A small image autoencoder, trained from scratch.
Data: trained on simulated grey scan slices of phantoms with and without marks, 245000 training examples, 7.2 epochs.
Rows from block 1 of the decoder, named by matrix and row number. Rows with one number belong to one channel. Each number is 500 + 40 x the weight over its row's rms, rounded and kept within 0 to 999. All counts start at 0. Numbers have three digits each. After the name is the row's rms in percent of the matrix's.
# convs0: first 3x3 conv (decoder.mid.1.convs.0.weight, 128x128x3x3), inputs 72-77, a 3x3 kernel for each
# convs1: second 3x3 conv (decoder.mid.1.convs.1.weight, 128x128x3x3, transposed), outputs 72-77, a 3x3 kernel for each
convs0.1 100:371479489455514512519488502510495503526500522531450483546559511486478523529553491548545483456490453467484491448501464454431486437531514525570514514566499493459558
convs1.1 104:491431473548541505558507495466499455490518457546491491470561529524610502501524465475539565511579535505502532468479484454507510492563512491541450549422496553490490
convs0.2 106:517550519432499518477529466474484550500512497511489518445442533453478458437441489444520528437529481479446531556555473457503480508544493443579605462497447493505479
convs1.2 105:530425494533646595491502487505578497461500465466554533454515528499460500510488462479527550516506512509469500519451519506538424487532483436484462442483535417435564
convs0.3 101:458511510450529500455541544401525483487556544495562541537528441524487423469517515502514463512539505456431495466449505483436427488515508536559518505486463559507525
convs1.3 090:518458558574508479496489578483546516501429524585522552475525566545521587524548549474484419539487517498557486515531546522507536479584548475566575498561525546491476
convs0.4 101:501520451541486492520439493515537486449464522451470463485507543487488510440508529475487561525462500485516486425504494461556471465527499530412465431426538504518535
convs1.4 102:503564492466511456561512515515637515451535500546531473523465500483504509507497468466515394492440459481502539489469490456405434542464538528466486493646544611538454
convs0.5 098:505523535468494572498509441510491498398453587473493494500497499499436420497459493507469529521501453544424462488492525536528479508558519475509541525504485504481495
convs1.5 099:607490455474629492460541502465530466440473445475509517552518493504467440457453466514511518547472480484479505476546510474476504495502506485563453532578466508521528
convs0.6 104:438432509506431472498562488528463470542540494516501497452512548548508488530535477473510513503414490478482508481470542498512549530559513558502485497476530492515543
convs1.6 102:477478537510438535461543520501481486569462480510520473447538483438435528491483546520459497536607439503507491489471485567571510482498484472455500492422468515501478
convs0.7 100:483495451559474489508510427513490502567541426484499497468445491425426559441428483472481515507541461460516504513467453576519507504518433572513486520517450543509494
convs1.7 099:559462502478469491489535493462476497528511469505514475499475489477521493502461502464484493558469518508512533546464493504538491550497499466519453537507499536467460
convs0.8 102:441497537467487534514531535534538514580511435515462485519474495506476528518546495499484481475444505483438467514522517510483524490467454499521544551535531517481528
convs1.8 095:479479505457540485492497506486468506563517473496497472552429519550516489504550529535554493501499595531432512550578549463558606533484521480534496565465533527508533
convs0.9 099:428450530442486477462477463536494564489508508473499507519466491531481451524427496521509476576512519530500531578557508490552485462506530464491539422481495521575478
convs1.9 099:510443493473496485492485515511517517519503484470527482493465496523437497514507459498511495583499489538463507456533484513538532451488526475498502505346569475474540
convs0.10 103:486469453471508483551526476527621523427475467529428470529509542570485553510531541499556514445498530486539509485495527494517506513471514504420487508469445481524504
convs1.10 099:539454450528498528509467507536594526552526514473349484510602534497594590484438497538489546528530458523491510528540515578516506491463524528487487505577506525622486
convs0.11 104:529468524507455524492567488516481526514514526523494471494438471505481545473495421509574535489486560561537522519473465537485453543568482476506517527503507593568526
convs1.11 098:499430509536586557459513538513507500494425507542444476494532582446528510483472466515491487515527509541474546508496528509517518465504500534511570580519546537546521
convs0.12 099:390524486460489532462493479517632491484530528476520490575512516547469412536529513498551493532504496554469491461530498531571494534467468467482523513541523531552461
convs1.12 097:518444451476462459453458502453521475435590493474451536532502486580469521503558439461570510454455509497436539527586457502488509489474549522483492454506497438559550
convs0.13 102:508490514405524499437509550489568534493561551493510483554573497523584491465487553502449539526436547510507560494505447516506502537479507469494512457498475518561465
convs1.13 093:482512487520497461512492467538501471488594505536538524551511566531526543484438517486541517576530525539599507500481487481593475542500505499468513467622530527556481
convs0.14 103:511502452484530580521529434496464583408513505541489438523574588551526558473535438531485489510475503499521530472464473569564489470562499463437425548556513455528503
convs1.14 103:550503508457401505484487569497481495500504518461519498535521542513435482414432490443491527472465488506461478510474493475470431498540484532549514514484533534541513
convs0.15 098:549520473459447476539473434450490466407530550541544533522481564498407526502474530543484528463500502515548498521539510528583563506453523458541482507490467491543488
convs1.15 092:505465454461564477473468421497509488429490511511465505543569525595616486540517575509518567561488469508557514456529531574496531554428469539476487491553496574507468
convs0.16 102:561547531489476620464499518516529503478543544534491509528528512524499514500523526557596510459418454443486490445525540497488510538496466490500437390491522526448496
convs1.16 109:487484537463608577477479541533526504456427526534472497525484498527463503536500468479500513488438480436461559503553523425474548475422574508495525573445535525466465
convs0.17 103:490469500517516484427478462512519472512538516508514505522500486492469518481472509425494475477497490487455501500437521394318426475482522480472497575552495523487523
convs1.17 105:551546516469442495525444448493539509506601555492492536450448529499571489507570468478534479459450504480503499516552542492589399476567501516572500560548429510529412
convs0.18 099:487500506410510541435523455549543455503518455509521459479441492444416506460434478507514513510515537489471478469495489524480540473469507510521488539529539465458464
convs1.18 104:549416468519540600518541487566479500602446472508426474452477492483532549491480528491521546478517578528528497520538465478425430498479473536478483540488523465440479
convs0.19 108:443486473437492475540532501473474507460508515473475545466488542512564524468548500512512505490486468480511524485565536490493497483583514476483543435427482468510481
convs1.19 110:508425426456479434478454497487488467490440550539473520539583544622582549549478541508484511536478417502484508499454579477489574442545528509456506479470565530542465
convs0.20 094:492509460547522510436465530531472529510481516521560423513496520512530505498468444499491508423462491454459475508476530468519502531543551500496453408516543449481547
convs1.20 086:478486604471591552596526557530454465474498503481488511501457476542498487529483520524527514483473475482467534481413488504500537518434537502460452431541487463472526
convs0.21 104:435412409486481526519499515504503454475439424493492472433479513531530507509537532496459495488513469469512478544509511492486476517426492452459505459477467502525561
convs1.21 113:585476522483519583541500546497449435519481456527530460384466469492535505484491488508494529491469490506523493515491461479493549454491522464445492504496470499496466
convs0.22 099:516513490530482441470492450466459478533523525533572539489404510525454497496528525495468504459462442543467479469465437487560491490496508395420512543539513580525508
convs1.22 091:551499504535542502551503523529510493472464474533555482562540556536561513476491515511555420569478494545475524543546462467454506552588515462488501531606550487490550
convs0.23 094:486464503441522469467514494484549482547533519513445511536489473584502540489551541519485423547492466496535487509491490514568499506466489534487537460466498454528487
convs1.23 101:492452537516380500547460474478528495459349439511519486512502477526518532496498547495486567512584461506509511520490481556428468486562486593486538490429577492520448
convs0.24 100:580540425468510504450536486448439471469507486523539493514534505509560492541483484494477536433513507411481440530433501510476497527476506424455478483570480405458459
convs1.24 099:414460473516543461477503408501497512545557473444567497507499496590513501469486519506514458498487460496472443466555571535442527522493455496465503538454431498499444
convs0.25 102:459511564498518515467470452453457441615491519461528526486463472487487586496476457563434502483485505475500473495544481423419484462505483494531468553508504483516473
convs1.25 097:506455530502462514468505483426440510558466467506528511520519418463604513482445490528549529466447495539490454462528467459566508513446499443553506434513455499456520
convs0.26 101:423467511481490494509476518502539480561505489502514567556514551528490519522545473519478485472501528508540515509562476529533486516455497467545626458526500408472493
convs1.26 103:495481492487535492502526551517505503484444465463451457494547490552571555593487605520525523524512575545463490517518472470504560463470452502500500508475537442530534
convs0.27 103:484438435591506508524524529525502504463498457562498458510517506451432485446467515460470474479489449494533517506535463514520508555524527455454505455473473530516478
convs1.27 098:532510551474512459495601556508488411510600474484466446467475504458523553496460468493488496554515510469515530439479474543516441483454485581471461510514539581598499
convs0.28 088:566578538474474478477491536479532455537543465540509498543475476491500536506503506520537522513492513423446472461429501497494545485538469506582533476497499453476477
convs1.28 100:500476576495414486492386421459483469500550521529507495536579492521566502498567485555559581517548511511506557474399503513525538510519501501542510451439487474485509
convs0.29 106:444435460524494579504492529524488549464458521424456504467461435481462505505441480427463491489485488449494537503547523521522501495451494520508487479509524446507499
convs1.29 120:544458473443449440517514501501485543572467502475483515466411466527408537492513522482545566510543542515503510524518478539419478541430448522446545537412513477502494
convs0.30 097:553468538452483554519405451544467513509443513498525487488427437481451485511500542536479512445351549513471486484505510468472507519436501476397474520418470471498505
convs1.30 104:557469455482525539482518492508478521477523478516505496493462481472471448503495461488526494542509488470439512429521533504479500528432489548512528506515447493516460
convs0.31 103:462517520416470514493484471517550533578606453545473506475461518523490483516454453503518523494487464497478490563500539525571564487468495521483493520458491535490462
convs1.31 101:525497476405475603468534508487465474573544418526428480461434475510537492511484488535557511471456495513504569458515470482571595493402481505481468548519453495536456
convs0.32 097:482497498497445454460494487486484500472529503574502472463470396451449522517494515477468473496498471503504475498489519541516494522506499511520508505539492518462476
convs1.32 094:493430478521463543472452450515421417512442505517475467555546519549579497528561538498536532504488518529514548566480513477568524505529529450473479522455513496524430
convs0.33 090:530508532507470558527479549464473485510562465538473494436468458474516499463461533492472453513496520484477472495542518537561553517532539547496513510508550431528510
convs1.33 090:475521527444448441560539496491559497514467471474446508479498522516523512529527500521514500518573475532566494573457505544512455526455467466486461509551476525559509
convs0.34 100:554514513560536477518471472462498496505535493526500476556521500497457438454494500514468513416512512421449500446563460500532480536510456429547505459508497488472456
convs1.34 098:561483492517453518501439484455490477425412547475540585470526531527647516508523506528600529519479484513488477514553533454545556495516529465500498458466524454432517
convs0.35 105:476494544549516481501472471457535509512427492496519519443429450501510493533530510521501507437557522465499509495473462492514540493458508500527484412506469424509490
convs1.35 107:521469502418445474524450521497510502499440487474483499534467459506580570506477545495469517510460525479526533465536487423507586491547517412439467456383509469456468
convs0.36 105:458471441475520572492507502481478517534445491496533485466501510482469496507472493493436488383460534484505496506497498448407517465493477436548508500475492508506520
convs1.36 104:429494512478574596505524519544471523516586515510517510509522442510526463471529511495513450473472589487416461508549521542582514517428507510596450513640430534455561
convs0.37 101:489449467472537528467498505493500445462528544471531490466444442548483504575564500490466501487501486587515550477560520516479514494495520499496481504533472493473521
convs1.37 102:488429522440465498496526462503478481390533498537469450496467543501472429515562540480541479556489472514494490517445475499479502517460537447597570494513478474453507
convs0.38 094:482466501517532491542452505547521531502459453491529537425456524493589543509536514521535505483536508487473507524517524481456505513454526469457487514510449509553508
convs1.38 095:491376470482433516534483501487490505562532518467526514530519448588545557486549495509537551475516473521424475481493476502516476509533507482488485573572467489534547
convs0.39 088:536525516518499453522501486497469451485475519543482483397448439420480540537483556520526484470554480490479514518519549535574470518538502523487502476520451515522462
convs1.39 095:455450477532500475549542544485562471440442463486452521534563517541522530520523552527554529521585647532530489570516505519448513517552493498445486530444539482450496
convs0.40 085:479573516582588460538547480433450487524523506545547458478471505456478497500471483463485498495496449575499469517489551526504568475506475546505491495490481480512486
convs1.40 101:481425481518508474480489531521507482513500479506549483491530513477559412522529507509491489524413529512425490529490492471586518500497456483451544476388465503488514
convs0.41 092:602513527587533484514484486389429482450394496509551554527431540509498501496482484580538537558490536533483549445453495509523513489489499486458455520502443467469457
convs1.41 098:491479453509423453459491448438386507489518467461538561486542477554517583510503510552513551527542504503524508513425449474439513468562481507547525439443540496464493
convs0.42 098:490530490439518468495562526516531456464508472505458453529614529505506531503528480514505485537466461493573432513507523531473424536551515492468488451468449500496479
convs1.42 102:520467522501460483497478551556645496508391489536474488517513475535473488548414450508460460471546455460562481491453501572411424484600503568468471518524552486476501
convs0.43 100:471502501551454507477481517471494473488508586503551490503425510475489528439484471440447447514525485506582490529433462511520533463513465424430473458459486508516501
convs1.43 096:552570575530534417485456493504496497500530617528565532515518515507462502471476546542438469491500464505573510533507507513440470536566481481481483523433526506542531
convs0.44 107:465458538514519490428496456478394516463496555478508516544460528522529584508467480523477448527478520446452432514530490468474521465538563445499539497457448470495460
convs1.44 107:541581531566382379423468476496536495568524557552558529470458493473503538505522555538498499520474462507536501410516532487458470483458499504523582528458484460559548
convs0.45 101:570594575451472493511428439437498573493523485492542514437483497462585568531485539520491519493492510501446513490529541539503500516517475518523577511498449508482460
convs1.45 107:515560562565530537538430496464528499482575476464560551478528486510469455518425494538529497509512514507561521558498468493566459444556471517595516515610492489532484
convs0.46 100:566447452529543441501492482496582438536459478519520564512513555496487452432523582490468485470492459494481484501557488473496483505474543439389459472533575551538518
convs1.46 099:494470498484434594529461484496511498568593535526445493450534495517459486507477453462453508525395501473486518469554493484562548507444497562577516531481542569531476
convs0.47 102:483430428407496437435473482537497520545545461574471526490474490442481437485484444437472486539447484465442490519493509553468470509559521432412541500495476507485447
convs1.47 100:541458468516486521545499525494516466528546491524492486426446441502619530454506543519477518495517491507509481566489473552452467544550530505484424513507536443465515
convs0.48 103:534507493557543492538503547474457495510491509534553453517480532495489503540489533517555512524536561501469521517495517467451493552450506457431487525514464504518467
convs1.48 100:480522500445482474490504559476558463473692471491556526456493438515569494466526529518514488530546522508581563515508529505531495503628507474503464497445473510576489
convs0.49 100:420481522508564529490508462498471498548594447460589516521511504499495455499444432505507477525466515470398483524485577515509551523474492438557529446494576475483485
convs1.49 098:520545461470398464426461498505459569588521552518559497471540422511468477491466504503513520421552470489478510514431467522479497449549510454481529447484555442539479
convs0.50 092:586550541500511498479515463481539498493486501506502515457531558502477455528561542473487504419561505498545481488513492471475513528465473529477488561457457505468491
convs1.50 095:543499564539564456584536506524604509452508525484481505551478442531475441535487502494517471468435500501471507497502528444487552561517485527506456533494513506444488
convs0.51 096:486533503491526500471480461543551488545519541612478543535525440546495428423485482571530484482538404487514486524499487508545500501572546483499514513450478489486521
convs1.51 099:535516529540507515531504522488561460519441498510491473482585498496497483484489474556468457508580550517484503496465450507482478523497474484519537514580512456499550
convs0.52 087:482530475583546457519493448515399457493501447459544483506452459516523444502510481518487477502441469519446463427482427493473464463495500517555481481517511498410475
convs1.52 093:505515468557511469546499536487525466491526518519579471519512471480525517519547487510484505510529484525518494456493490584518425525578522544516486539399463559422509
convs0.53 106:433424477382563463477427465450491468467387475473465478446382439484465521450443437489477563410462497547523508471470466520451507489515485501567532522445470475529534
convs1.53 094:428389461422396460501489471531459443523485451484489482523487498539535468516525521498521487459495532450401503505460535510432480537441448438491499589569439482470473
convs0.54 118:174283265293371346247322302447508505473483479563540526517513550515506543525507537467483432459483470497502486489496507496506504514521466441458491499513522530525496
convs1.54 140:704661678588541553659601616481460466485449505486471494427466450525536490477486457456478452490523477498512498571543515531507485574527528406452482468508539461465497
convs0.55 097:485435454470478535440494491461528481446497531465531436484495576512531526574588514536491496482542541522494467536531518529527570558532495509449468568554522534517503
convs1.55 100:503551529453535566570529444509458516538551472508579528523473473472554541535500490470531486465482514495523547554495426540465480550573538516459507503493505580549532
convs0.56 110:383433437423449413454497427522472479503522476472493515605591566520529551570541510561500510515486513473487564460443431482469419454473411490466464460489490493515489
convs1.56 122:615541570566519510579537524501518457568504525526542544513478488507488515476482555490500551518523508482522454539564519517440486562524539503534507485513503467455480
convs0.57 098:390456504466506535606466512498446540527548456478528498505571504488525545501485561523509505579469445468514503580525463518529555497536523474502544494441411503510458
convs1.57 094:461490456515379449444531492544457550556557511525525553482561532423554540545409526497483457544527438417574453498537540495395513514548489496457471475442498502566554
convs0.58 099:484562449499520516508491513449542537419467474473514549488455453555506492566545521438535436504494481507547490471540500496559509481511544477520514505548524536447453
convs1.58 096:491509470436552612513572529477505442507573516484501567474469471479461583502552507551483511493513473557460597498533560496503470490513501504438431460379432494515490
convs0.59 102:425455456517462479503525522448473491489544522535490514563508502556482529465443498484465545514490530470449531510502525424476532487555551478410440457475387473499473
convs1.59 100:478400532468450510499549487522513499453516478469502529535506500497489510532520477499556466495510534461446530502573528457516529477514489508535502464475455541448502
convs0.60 104:469491536502504515546546464463471411477517471489515470430558470515470495489531524464517536485460451513494518519545532545474476469530483532504495486446511478514484
convs1.60 094:526429478386467530445417487498479436481559397499569516451523447477486489479441517575579526521466575459467515497486485504581518498480518521492489527554560533526510
convs0.61 106:498493462536489502537567526472482528435586564510517454478400421523492445492516493497499434462420533471488486452440494420518440482471441462500558492510546515478485
convs1.61 105:494447466522434577533491471540472474479329490511547528479523489499468507545472586531527497508512494561497497419515463453502513449527489472462494518477456478471481
convs0.62 096:439535459484467518545499534439489472510489555518492485536531566457454483518525498500495551459486488460465484505492488530514502455532524459505520502521466529530499
convs1.62 091:494441444407509474464500490517518505518598518515493569472486520476563505497469477491495441468437506452438477532516540397432442450518527523500497506589590530563525
convs0.63 092:520492469566517546462489485478460469482530520428500474477546502509514463510510447569511477488489531493547505525487496491523486465520497511472538502559537430467436
convs1.63 094:503464534511597484507464484504459476558439505530458486512503442531459491580544564503455568539584442556586453475463511518522450553554418509530563523496512496510479
convs0.64 099:501486493494546509495504429505513543494502522565472530448506545463471443468504472508518488496499490448514497552526528444501597500494426448404450507498485525586495
convs1.64 095:506544483528472511548522423520507532490582501549496540494487496470507423451460489536427493511486472526490472469478500386592482464491491492476527560502467513567501
convs0.65 106:488508438500544525520526534541545505473443520460521470493459498503490452495522525527547438510518513531434451486454438506542500510493511530505529454470446453478468
convs1.65 106:483415525446413516474456465514502486559587555523515501540535483493547507502597538511486459523450550488515550468525534478466566549529489500516532576546440498471457
convs0.66 102:507473516482533494460503518450437519456483461483449536522482509508509516522584520528413492538526439505541483490579510462484556479474526487438425492541474494520488
convs1.66 101:532449479485483536451578487471481522482530533499516577480513526491603521531447517441486577448503474456517415534474460468502478524520474465508494474483526512530482
convs0.67 096:457522446482525406499498419568537518547537422517451515525516498472486483528502491472505535509452485471484530527510492481577573557465532548518466539549520522478475
convs1.67 093:476417534544537456520531497441561485441515477468531535551513449621543499550522510510485533577480427493538528474546468453601548509551564547470441572419452559487512
convs0.68 099:507441514453452479493487486441477521454418495460524470508530457435469496468482425491464489483511479502430489499491497448427416505564539534455483486479505526489552
convs1.68 094:480514539526576569508541506503468444502596498517547512483577509464449403527444442539499470539517541530499495482480496563429462497508525507490503559539510562489477
convs0.69 100:502536559538467487482434547515466518583454485533526548473535473462433589465429432467497465513478517481494523478468486530621541524581504409517499501514588493531587
convs1.69 096:486558547487615487500505551470503493529490484516496486616533507479595493478484467481443483497561499458545504499517473450419454531524517526535475605422540514482483
convs0.70 098:510446495482457520516507611552478557546470411527462426553533491562463500501496520475534538540454577490456454508518460474477472553540554513497516519494493493520506
convs1.70 089:476522548524508574498573538548412479577485460443501471510474508567531482467506489576537551513557524417498523554492459537535520530540504517522489564447489576536528
convs0.71 096:504457500427515542495528485494606482495524498514536508491530501492565567480535507490519482463485453523509441492496527531607530465490537521481507518440445489528568
convs1.71 103:514421505671503524563497496469590506547545528539460518549481495524518547508471503513535516500474521549592515537545480553546535501529523515448533574509488470588519
convs0.72 101:385438502447483500496496501524517527450529517508476471516543487514484473507459482486546481477472435417479503526465515467379467489488499520494490440446488473484457
convs1.72 091:437472466457636595439625548526538494510496527545475446474460535466479555555479549475501562530470498494508473511530509490522453435453482515561501457496548473527460
convs0.73 097:447505520503501466451538515477441480511401437563514500553510490450460552477563549499514561557476448506461476537518567494448498502548497424480402476500411580521507
convs1.73 091:480420537545480522493540535551470462465560514539515460446474545490491601493458479487471483570456469506521538487419500538585537542510535452424455535465499598504555
convs0.74 096:502544453500549492502458522524478514520577491495469495478499471545475497452505473468550535509545478463496509450493545535575493538495452486557585542559500522471538
convs1.74 103:479472516508594446550543509539521476525479534470419507447479483461527555556527554492491520558486514482491501498478480536435507487425465519482515497457528423462469
convs0.75 103:501552609475558548566549558479483507479511471516500483487514505531456536498504566540460532447480483482495471540536418457461473496492485512464533524495539507566463
convs1.75 104:558520521473436541466457524470556544505437577509522521551537514511519528560490552504516566522479509466517524497530498440545535472516501619544563558503536526606533
convs0.76 102:472457435548483477558574522505535516512392479480499490472497478461481397515526471502436520516465509553553537503545518521488529508553531503477472434470463517472465
convs1.76 097:473462417522607533557493501510452510379508493516452514463449464503520526485480505477475492573515546489512517542514559522499489494449537474546508412564522541553517
convs0.77 093:515484490460514534393484488521487484425575529469527528468466499500460484515586496468512462472495469497537529494479528530490520497512506434476485512513487540460491
convs1.77 098:444514512484554461458480514445509434404434554488514493460482455463546523516494528509463534548517491496471472492489480481468507500494496463561460468424516448477508
convs0.78 097:533545525482477447474462485447534506427450482458481534545502537551525487505516472500452471441457474460576451477505493540505501485497524474473520469479454522497513
convs1.78 104:487535478430440409451435480450482485488378453491457515514481480545555489499578468513471531466469471510515495444539503510461480508541525586492498555470462447522527
convs0.79 095:540589489516491477494500495516562456473469469478526509527547532495452432508531474484568532456505490490492509475533496487505589456501511513513510491558540446468494
convs1.79 100:502496538503605535451504502490598536537614483495495478553518522521496553479461509557530516523435515551498516512523483448446518492433511537476525511457496530492462
convs0.80 101:437545474476523459501457466524552534486509487454435527506495493473445490484467483495521507521457501461435519496543540462540540511597532534503524505416473482490446
convs1.80 102:498431395483492465538432492516504507501480417485414463556455533486498484511501449467519517485454501535515525521435522493451466453523567561451544545455501522511481
convs0.81 104:442437453509530510518457567470525468510517507483508542492449492463433527492458523437551496435503472422496518440543520476571523492504488445461450457506522465532559
convs1.81 103:531568492511362471495479484459532520474507507555501538510464494460435502472474519475558475488482460481420490470559528523477549531487503418529510457505542469497528
convs0.82 101:494500434485548469486482513579548487574489503459485491523483485533526575498494496516462508486481529434504466510535536537485458533570493480484477491455472542546533
convs1.82 095:490564547569470516476569558500520477516616479570475425510510518578490519494505505487539547537466475555503559541511546513529510514529530518483510606430471505470481
convs0.83 103:442425497433423461491435442488433498504492478491536464512486517466465443504486471479477528403499485445466522511511535548476562492482516494494459465527481465500546
convs1.83 106:502480532461453589563567583527420496554493503561548505523572551465493455506421468463489400504488509553531527491572513473430491478471544463458479516462487517520495
convs0.84 098:521475526560459493498516492513457461546434500495563482496419483454496504482538521469499519551550549561531528552503542523544498517521511546463494425504460510462468
convs1.84 100:575489518583526480546503584502519549479533460516447470487479460570503473523494488523465444509484532475562518450481481527488479544472518456487515485469465457543509
convs0.85 102:512518373564501477499463507500589505533504515526529509553506442539501524512487436467494453456516519455515552539476499493545512458457492527524465479539500562553486
convs1.85 101:428495515552482463518479491532553464557604464504521529524529482518570488571500503526484534501532564528542462484501520482478577474518503501561469555503468574501485
convs0.86 095:485491503462514456491503520472490523519444503478508521476522514542543531522530493540490484466447445475500493490531500565525476479412438518467440500421399446524553
convs1.86 094:510462536531435554476500406472520460554471524538449534455538428507566531505532555467459521485443430553494465552558500536462511508462459516536499617550551489579434
convs0.87 098:466474507502556510492542509476513459453540506555483506460481459487527528521540522525522482486513528516484498455524453557510503482414450513487554479479551550508416
convs1.87 101:514444509461500477513496475476579517490514562497503570539522508520511538498454443501475512522535491625539462513566483573533469526535509584415472513597537481530508
convs0.88 088:532497489518526493541481543459502486519514505509487521442469552494545497495542483465436488475548541501483489505489492487500448518593531566491472519522483495508488
convs1.88 093:444584504598487580520455525473547535436440506479466558515531475523530466499562522525504483494408524483534482490399477566514444553564486488548516549503525538528494
convs0.89 096:421429456521520431533520517498552519536497450514584466482489496473432498510491466538465468554479452519531513511526462515567498466534536471481534493551542532513518
convs1.89 100:520499507565562514606579540551472522491437453470461439463499493445504530454521438423453485578530504488493569484445504506485492451559521485464488477412567521560513
convs0.90 104:566545493528529402514455381480570544562575560472506519475511541518353440502436482584515507514491478448467479481455548496500512527522526490507534476506476449450465
convs1.90 093:488481429498472492472535430515500521452475403525510530577518521505524504494480464498564561548464453456469412511514467454530440502581549525558563481531477515503520
convs0.91 102:534505419541497466534496519485457429486554508515538543480467506492494511520547524481465492492478509494496483528493452537524510492558503500484470499508459487490457
convs1.91 096:477512434487479471536415490466499433481491514551561548587487483548416499487482521448482462493456496486521478478460472449476550541480520535454457520490538560521439
convs0.92 099:448364269496404273439343221467459503507456485532551516505475512510542556550553546478535506529531459489465458479476503492481474523477450500485485531478497482494472
convs1.92 095:618589647525522532693629636475480458507521454463478486498494501509507585540489448466516442513453452518490465540484464494458484503520518484528513491548532461495462
convs0.93 103:416421486480471514489521478472482487453464440466481479515518558496503516484468479506538514497502503428469511562505509544524544516481501398434440389434490444505536
convs1.93 107:511479497469496529425490537499472469568545504547518490495464490556449437471479463454417450496476466499472470480495520488462487496458471446433463426524559486536475
convs0.94 106:461418458428429512596541487495575509571522495434431503542486489494537496535523468492542460465451509511505516537487549511454482499470470460417525463502522505509469
convs1.94 101:481445466517623538587519524499567534561581475514514482452441504595474506504569477497531490509417518486503537501484523505554518490449522517527477529433537466508504
convs0.95 099:470438497511499484471543500494522542467565517449433484501578549515502451490469510468497527453547536483528449461503509532509510506545467495468494518549492531443467
convs1.95 100:569449512522415448553547516496540529480471546513514501488464451513482527496508569514491481499542477502496494513513505568475552490503470547566458532529511511486507
convs0.96 098:480481466506456460527559541491468464507549499477462558527477533512501417456540547552489448532543525491508507514477535451462464515508478534507450483485483495455480
convs1.96 094:482472423475556450488484468448452505527456505526532445470538564554536500505472505524457581483477514513593508531477507467503520506487500501506540526459515547476510
convs0.97 104:518533518486430476433469482509526476491415415485510472512529503468475509511514509502499530504458438542485487527563475550503536575524527520549523491488506529536533
convs1.97 101:484435493457409433543402499409463511478442482502430473560557455523489566451449465530514545564448422457514468484524513473415543551501515438482530546424467532515501
convs0.98 096:510470502511524572481537511579448459547436539518494508439396406524479461492430445461526460511473432486492470469510482473433508519521510574529521453520495463496486
convs1.98 090:521396497491563545487514462463475486504450434470571502499463464582523434508502497554556483508531476486519491537472512475441461483539548444490538493444471491426497
convs0.99 099:464458587457467565480543461503546543501481449503440519437475528484454495532514495490419495441435511499502494490498496531469491528496474506541512538502484516543522
convs1.99 099:490506512488528565474507544477526505542394512487452540474493476480525449488470515517553516473485467471496469490486448535523504504510541455517484509650457513544494
convs0.100 102:528512488490541450463394492455505496464456502539498521491509470494517543490435441506498525429469524467507497474490491478448548525511490533493476476532508497554536
convs1.100 102:507566558513544552528490531514469544470539485555451469482553534498549500499472526524552507485493504497556513500457513502477508553477445468508548489504448503557438
convs0.101 097:479536501497520540427524464487495459483529486543487536480496472530458508478401494458448492460528504505492493510478538572526495441473524476433525557592470494567544
convs1.101 096:495560491462617596505480529519543518549460499482580486457535527472634536483457514453465515490482443511462487534458533453506462525579464506525466543511509499527510
convs0.102 099:462408443505429463515504508483429498504509508467529494511436432548501459488519514494477494541498520434507486510482469534519500508466463487491453495560521532475431
convs1.102 101:446582483463483462475519473496431521460414496499481495451430469456503469559511512456443510545517425518571526491463482510482438517472460553477455449491564477504551
convs0.103 100:496491436495556466517475468500506437477486572478513500518497511498574490520440553546484478446534531465418517468557509531605506495498537490542476446522507416439479
convs1.103 098:506499486420391480520463516469469487445516516501499524442508459537467445494538556438473422508570561535512481516531518549486454517517520432470517517484465485411473
convs0.104 105:508481473489575451428458475581575454462604512499532562484394498451450474469536503480481465510518527509496504458560529499528494497477486484558470420552512372447451
convs1.104 116:433443533430428519557522522532605506533411527517481470492548535490534524501491521481501539525554561515479504534490509535435459533547456475479532442520513446515499
convs0.105 103:498447427501470469506514455519455475559528478506583505501486506478464492434464519568495513469498486483546490537521544452454463494541539435479418543516485520523600
convs1.105 108:574501515478552468513525476511509530470427545505502520492488503400504467475471523456413478418474520450528426508423510474485457497519524499587539592503571624517518
convs0.106 100:434426503443478500475491482514502489484387483539430461490489483455491459425521461519470483500478488492468520491509507479527542465488496419416484463485510480448521
convs1.106 099:502527538461633546430560523558524480448578486468464500438488449475508515475491479463524490459476415541560501497556470492433519534454495445463457527482504432587552
convs0.107 101:463521478499473502541400511562523456580510480540531454503507506500590598489458498537511543444466488497495436464415485549594555465492454521505440478547471513500549
convs1.107 098:551475476535535472517480537478476537486558479593492495439536474492626566516551455507497453510474542513569465503470494446397498497498548469391472533507513558469485
convs0.108 102:564496534509459480603505443471470518511451523442499510514540534504502500502398515492519467515489533498485545469507487438441449524444515517467510531513563490537520
convs1.108 099:455479491473381517511387451509560571494540509520443496532560524537550547452498514506542519512532520580461513462548478483499481533469495541577557573453438499533466
convs0.109 102:498507511565476470426463471454446453469496462493481441444471492459516515539483526502503485532495495486442471526578509473627524513485500426455492475516519460524465
convs1.109 096:435567518526479456561482503433491466389475488482519502535464480499429496471432466489516494591437485614590545469549513471546487550477518510526426390385478417517519
convs0.110 097:477549526458496451542456446491543499474481402454441482511556484500477497500514470548486486463493460470479445488513511515490595494497551558540526507484477531535505
convs1.110 097:443441461514565506470537547535521468503536553540532494549540497500575489534514515548504498535490483522455462421540531454524531493542572529489478492471447496554483
convs0.111 099:495505476530509441472581490454443486412512515468570506554434467456466459468525500496533469468523463428480447408437454508474453477524543523469538472508552457502494
convs1.111 101:499438558531541473559521511526449511502478500521493491460395496568431500545549496544518480521523497504461525496464511539454355500504472509468535498526500510569438
convs0.112 094:436487455566517421507479501488438490381428509488495495483453485537489488470422488458491507494479509485464551540473522459449542470526506451475443526512483508475509
convs1.112 106:531500512573488492467514507500527484522591523487533464493443467503474468533487509484464497468433447488540541472485480492505522532495485546487529576430486551542494
convs0.113 092:463474539471517515488516484446438590422527536499581511529566486565440501497522544503564539546457445561468485492531535509453517487479492499504440477488447498474498
convs1.113 094:523448466394399475468544502509485510437497515440498471504459565571446501560496459522502480457520506514501505512469472544576458464429507506512511558472481506468473